config = dict(
    arch='unet',
    activation='silu',
    eps=1e-08,
    grad_clip=0.5,
)
Rows from block 10, named by matrix and row number. Each number is 500 + 50 x the weight over the matrix's rms, rounded and kept within 0 to 999. All counts start at 0. Numbers have three digits each.
# convs1: 3x3 conv (model.decb.1.0.convs.1.weight, 64x64x3x3), inputs 22-32, a 3x3 kernel for each
convs1.0:504505502500500500500500500500392500500500500332500182500500500488500500500500500500500500500500500500527500625543565502503501469500500500545507499499512500500500500499499500503502500500351500500500500500500500553500499500500500500501500501502494520495511519499502499523500500500500500500500500500
convs1.1:496482503494498500501343505500498501497499449460125342476479385501502493483499494500507510501500500560500540564561556535499506553496500495462489571503542560546786506498498521522490501517544500506505501500500544500533607497518499526501510273402506485603679503550556480548491499499499498499495498497
convs1.2:500500500500500495500480476501500500500499500500498499501501500502500500499484466500500500500500500500500500500497498500502498499467488500499500500500500500500500499500500501500500500565501500500500500500500500500500468369425499499492597505498502502506477501490499500365500500502501501504504502506
convs1.3:500500481496397455500500500500500494500499494500500500502505519487466500442438473508505500500500500500500500513514519500500491381262300482465480500500500499501503497500500495499565466536642504507504500500500500500500674445389576506462881555608501496465428469403447451285499500500497497500498492494
convs1.4:500500500500500500481500500458485448436495500500500500500500500187500500499393500500550523501501501500500500500501499465500499501497495499506572500498500506505503499500502495500375504156527499532513500500501500500499444499500500492501503501499500551500498505500494498500500500500500500500500500500
convs1.5:500505510502500516501582500501513515507666621500505501500502500498501500496500500500501499498498496497499498616506498488487451480497379498500503497492499498471488502500488484479569564544536500500499499499497496499498534501486404506478528569388501497325499498732415495857497500500500500500500500500
convs1.6:500500500500500501499500500499500500499500500496499500350501500500500500498500379499500500500500501603504501501501500485500500501500499498500500500498500502499500470500500500500502546499516499500500500500501604504501500488499500496493111496461500511500498499497495463493500500500500500500500500500
convs1.7:500500500500471500500500500500500499500499500500500500500500500499494499442459406545505532500500501500500500500492419510503500500500500607499518548500500500500501500500506500500522500500500550511541500500503500500500494497492530500478621500533505501504472500499476502503502501502500500501500500501
convs1.8:505512503500500500500500500500503502500501501500500500493496496500500500500500500500500500518500500500500500500588500414474487335466454499483474499499500500462500498499571488501501524590508528500511548500530500500500491502647491495594685487497457500501512621581500648620483470493482469460424395408
convs1.9:500417497500353497502502502503500500500500477500504501526556630500500500486500499503500502500500500500500500565621550592751655513694780502501500500500500500501500500500501500511499483692501506501503500500500500500500545472506498370503589257511495498500498497500500221450500500499500500496500488498
convs1.10:501500500500633500502726486500500500527500500507512499500500500529507504500499500500500510499512521548586600499499493395500499245328196500500516520612716503523572536512499514494499516493551527500521499500514570600605501618598500503447381504497427500499500500472500500603500500500492499500498500500
convs1.11:495472473489496421500464467496476493497499499499427483492498499405493461492495404501500502500500500500500500507509413740709521556777539638486501629500504500501501501527511374420471385463455501500506500500500500500500511507503293480491393458494409465542554522526465497499504505501503503500502501500
convs1.12:500474487499431369501499436500477499501462464486502498499499498506500507510499500501480490501464500500494500584510525503500516526501501501500501501500499501504500287519499108349367484501303502473479502475500500497500499473502481501493439502500502432502498481501499423547500500500500500500500500500
convs1.13:502500503500488500468438495500500415229501500292510500500500495500500499500500502500498497500500499317499463513503507490484489624498490508500496495494497501495499499496500500500505500500507500498498504500500301498497500476497487486502541498673540725542536502500496423491500500500500500500500500501
convs1.14:500500500500500499500500500500500499500500500500500500501501501455500499450497448524500519528500508500500500500500501583539514500500499555499497622500548619500519500515559501508500494500498534500532531500514500500500623582600580501500631500498416499500498577505501526509500500500500500499500500499
convs1.15:499507488498497495497500511501500487501491497494500499507498501501488494499502498500501506566499503498492500434452498491503499564543513507494499496497500486499500468497501578510540530535465500501508573500503500492500492498427499433504497463506498545501523495486500497498499500500500500500500500500
convs1.16:497499497500500500501500502509496500517497493519499477507501501515502507454504531504502503511500501509500509446506523497500500499499501497393501495465500496505500499501494517502500498491386504501502509500500508499508473453483500494479502334483501510495500510482558485410499499498500497500500495500
convs1.17:501500500502501500500500500500500500500509500500500500499500500498500501497509509500494500500500500517500503495500500494486332497502502501500500487440500500500500500500501499500515500532552500485500500500500516500501514469491500490496498475490501503492500440500705500528500500375500500500500500500
convs1.18:492500499498500484500500500501500500499500499500500500500500500500500500500500500499499499496497498489493490500500554522506590545524589500500501499499500498498500500499500499498499491483481499499499497497498491494491501496496506500500494500500495500496498499499487510497500500500500500500500500500
convs1.19:491500486489499457500500500501501500500500490500500500500500500500500500500500500497497496494495495484488482501500500533535595500514584499500503497498500497496499500500500499498499489493482497497497494495495486490483501483475505499498475500460498500493498499498492549498500500500500500500500500500
convs1.20:481500493475500486465499499457500500361500452359503478499498496498500499495499500499500560505500543531516502662505705640500663551461602488499507500542519555554500499451499499418500500508515500500558527500566538521503497481497390425498445516472500507416501584598494538508498498499499499500498500500
convs1.21:500500498501500490506500475500492499500478489500500399586633658458500571348491523501507509505501508521500502597498559586527507497501534499434500498500495500508500500509509491500502409464472502509509504501510517500516498313506500397490501398504498505521503525493543358490501501500501501502501500501
convs1.22:519515509502501506501500500500499503499499500499500500498499492500500500500500500457480500491492500496497501506517524500494500500500500500498500500500500500500500500498495500500500500500500461485500492494500497497501501481492501500500497499500444486490500499499499496498500500500500500500500500500
convs1.23:500497494500499497499497497501500500569500499500496496500500500501500500504500500515521508476494490505470480500500500501502500511501500501500500501500500500500447501500500501500500507503415512517507460499497505478486501500501501500500501500499499497500500502499438501497500500500500500500500500500
convs1.24:499500499500500500501503506501504500505502500507523505500500500502500500501501503500499499499493498488484461500500526500500532534501543500501502498499500492495499499499502500500499495499416500499499499492496488482457501489485502504511449496509499516500496506498493519486500500500500500500500500500
convs1.25:507620531538610520500500500560690551499636500500500500501500514500526659500499505474024501511218506514501500629569561618595529543500610384055401501232506500502500502502500510503502558570509440000460509120505514501500500332460502501502499375532480534570498485524500359576504503502503501501500500500
convs1.26:500499499500500500500500500500500500501500500505500479500500501502501502497506526500500500500500500503501501486501503492500500381496500500411500500441500500501500498500500502502501501500467500500500500500500502501500499495489499500499502502501500501496542500477512504478500500500500500500500500500
convs1.27:500500500500500500525500508500500500500500500500500500489501500500500500500500499500500500500500487502501500498502500500501500500500500500500500500500500500500500500500500500500500500500500500500500500500485502501500499495495498482488499496499496500500498500500495499500500500500500500500500500500
convs1.28:500478500500503500494475495530492494500500499500481500500500500492500500471495498501520503540511500501501501491498500462494500457502501501478483505504500501501502458500500501498491439499503500514502535506500503501500498497498498500474498450462518518499500491525549522512500500500500500500499499499
convs1.29:485500499498501495500500501500501500467500493500500500500500500500500500500500500497499499497498496496498497561501688545500609521518599499500500499499500500497499500486500499494449500498499497499499497499496496498498501499500503500502463499499498501499500537542499530504500500500500500500500500500
convs1.30:498500480498499492499501499499500496500500497503515500477488498499500518503500499514514512500503505500500501535507581469507524548532521508503501506504499500506500496501508499498503506545525511512510500502504500499501533513493519523491494509538507494503500503503518502443498499497498498494492496491
convs1.31:500500500500500500500500500500500500500500500500500500500500500500500500500500500500500500500500500500500500602500500500500500500500500500500500500500500500500500503500500500500500500500500500500500500500500500500500501500500500500500500500500500500500500500500500500500500500500500500500500500500
convs1.32:425470443499500501496498500443439382429321371500495500486500500500500500501264392491511502498504500501501501516504504502549534525500501501500496501499492499500500486498460473499500500439500476512502498502499501500500508500497502509457548500448652451454499440490468472492500500500500500500500500438
convs1.33:436448420499500466500500484500500500500500500500500500500498500501500500499483471519535500500456500500491500501847499500857568500834575503500500500500496502459500497400500499499500492498500508517500500464500500495500410500500327506537529557539495504413500504501500500529500500500500500500500500500
convs1.34:500500500500504499501519502441500502331510501498529506497499500500500500501500495500501500501500503500500554616580480499500491500500496500499501501500500501514506499500499500499500509508500500500500498500503500500527490500485477502500484502516501500499502490496505458474499499499499499499500500499
convs1.35:589510575500501500500501500500500500500500500500500500500500500500500503500500500539561562500508500500500500337500404401500496500562500510559513500500500500500500513501648515501670338500376526537557500500500500500500498478502500503644500501595510505501525710500524633501496497483495492493486473455
convs1.36:500500500500500501500500500500500500497500500500500500500500500500500500500461500518542500500541500500502500525500500500500500499500500500500500500499500500500500500500500500500500500500501500504500500515500500500500502499500500489500500497499500501500500508500499500504500500500500500500500500500
convs1.37:500500500500500500501501505500500500500500500500500500500500500500500500500500500500500500500500500500500500500500500500500500500500500500500500500500500500500500500499500500500500500500500500500500500500500500500500499498498500499499498496498500500500500500500500500500500500500500500500500500500
convs1.38:617516601500501500500501501500500500500500500500500500500500505500500501500500500547616561500517500500500500314500406412499499500542500506569507500500500500500500500501627521500628313500307537628558500554500500500500496469503514507682500500617506502500524678500517581502500500500500500500500492477
convs1.39:518501501546500500493378498500500464500500444490481426500500500500500500496509553499500498496478496500501500579574585568502500425481507498508495486468504537500529496490500502506503500511501499500498496500499500501500447471500459500497495507482421510251556527463486431500500500500500500500500500500
convs1.40:500500500500476500500201362500500501500500500500384336503501500506500579371604500500501500502500500500500500495500501500631544800999999501473500500501500501501501500500500507527500309657450500501500502500500500500500496361499497422500880389550441525500499502500516506576500500500500500500500500500
convs1.41:558501538500501500500502501500500499500500500500500500500500500500500501500500500539620560500501500500500500353499425384502491500619500513539502500500500500500500509500645500500600368500342530601556500510500500500500472484500500501696499500606501506499520721499521613502499500496496499495480468446
convs1.42:500502579500433500446449508564497501496368500500495498500501486500500462500500484500501605505500658500500501515503509598513512683500444726584517497502618500501691500381484502503462259547519501502631506501670500500501722498589503505500410253446309482497498442502813555654500497502501501501501498501
convs1.43:533500500500410498500452500536499500500494498500500500500499557500500500470494499504543543542502510500500500405480472500500571510500720589560528500502500500501500499501500500501499177496476502537535533501515500500500524502499499501561503498849499586613500588498578501449500500500500500500501500500
convs1.44:497500496500501500499514502501500499498500497498520500500500500500500500500497488525617552500500500499500499321499409264661497519766651511500500500500500499500500500417576499427500302499301522616562500500500500500499503500501460503651437500560484503432511713500505539507497499496499499493498498463
convs1.45:538516558500500500500500500500500500500336461500298499498500500500500500500500500255266267500500500500500500498510499460500499495444418500501500500500500500500500500500500483460434500500499232238239500500500500500500524617579500500500500504501507536509510502500504495500500500500500500500500500500
convs1.46:574500503500446499500495501509500499500500500500500500500500500500500500479499498504582515506500500500500500381500500500500554500500661593538500500500500500500500491500500475501499139500441500576510502518500500500500500457500499500555499479685499559585500635500539502500500500500500500500500500500
convs1.47:500500500500500500500500500500500500500460500466499500500500500500500500500500500494499500500500500500500500507525518537560536546527553496494500499496498500499412497475469430377463500500500497500500500500500500500500485476476500500500372427497501501500500500498514510506500500500584500614500500500
convs1.48:499500499500501499500500497499500500500500500500500500500500500500500500501500500501500500500500501501500500501496457495500498500501503500500500500500500500500500500500500500499500499500500501500500500500500500500500500500499500507500499461501454500500530500501509500501500500500500500500500500500
convs1.49:500500501500500500500500500500500500500500500500500500500501500501503504500500500500500500500524500500598500510501503547503506503500500500500500500500500500500500499500500500500500500500506500500500500541500500627500509510508499512499498499499500500500499501499496497494500500500500500500500500500
convs1.50:510542502502504501500499500500500500492500500495498500500500500500500500500500500500500500500620500500580500526527534503500500502500501493499500494496497499499500499490499461429471500500500500500500500636500500603500505503533500500500420427482499500506492503527513555529500500500500502500500500500
convs1.51:500500500500500500500500500500500500500500500500500500500500500500500500500500500500500500500500500500500500499499499500500500500500500500500500500500500500500500500500500500500500500500500500500500500500500500500500501501502500500500500500500502500500500500500500500500500500500500500500500500500
convs1.52:498498498499499499500500499500500500500500500500500500500500500500500500500500500504504504501501501500500500456500459475500490480500482500500500500500500500500500501500500500500500500500500503503503501501501500500500499498498501500497502504500500500500500500500508503505500500500500500500500500500
convs1.53:500500500500500500500500500500500500500500500500205500500500500500500500500500500500500500500500500500500500500500500500500500500500500500500500500500500500500500500500500500500500422500500500500500500500500500500500500500500500500500500500500500500500500500500500502500500500500500500500500500500
convs1.54:501496507499500501499479493500500500498500501500500501501503499514519511502500500500500500503518499510690527499517595502503555482499534500502499513505508513501501512525500525505499502507561500500500503516499511713515499499509466526502496469497492496498467553524526520493500500500500500500500500500
convs1.55:500500500500500500500500500500500500500500500500500500500500500500500500500500500500500500500500500500546500494500500500500500502500500500500500500500500500500500500501500500500500500500500500500500500512500500609500500500500500500498500500500500500500500500500500500498500500500500500500500500500
convs1.56:531531515502506500426397412501500500500500500500500500496417459413389410448470500500505504500500500577521568415277220402471305536460501500500501505504501512534605500500531568515635487483498500505503500500500617555609520500473501501492492503755522511519440499554515694860496500499431460465490497495
convs1.57:499500500499493500500500500500500500500500500500500500500500500500500500500500502505504501503500500500500499500505502500500500500500500500500500500500501500500500500500500500500500500500500502503501502500500500500499500500500500500500503501500500498499498499494492499495500500500500500500500500500
convs1.58:500502501500501500500500495500500500500500500500499500500500500500500500500500500500500500500567500500571500556526553502500500513500506499499500499499500500499500499498500466466500500500501500500500500608500500613500503504520500500500450430497500500502495500501500506504500500500500522500500508500
convs1.59:501502501500500500500500500500500500500500500500500500500500500500500500500500500500500500500541500500526500612570604515501501524500512500500500500500500500499500497495497494500500500500501500500500500580500500564500502501501499501499448472500500500500487500499497496495500500500500547500500507500
convs1.60:500500500500500500500500500500484433500500500500500500500500500500500500500549500500500500500500500500501501500500500500500500500500527500500500500500500500500500500500500500500500500500500500500500500500500500501501500500500500500500500500500500500500500500500500500500500500500500500500500500500
convs1.61:500501501500500500500500500500500500500500500500500500500500500500500500500500500500500500500533500500560500575511546526501500507500505500499500500500500500500500499499500499500500500500501500500500500584500500613500502503509499501500487457500500500500499500500499498497500500500500518500500501500
convs1.62:534531523500501500436443442500500500500500500500500500500482483477469479479499500500500500500500500563527554504425363429487333467460453500499500500500500500500500500500524498496511458443500500500500500500500596557594498491470480386388482488500523528539514505541505499592500500499450458463483492492
convs1.63:500500501500500500500500500500500500500500500500500500500500500500502502501500499500500500500514500500541500556508544551501505501499500500500500500500500500500500500500500500500500500500508500500500500539500500565500512514522498537498497499501500499500499501499499497494500500500500500500500500500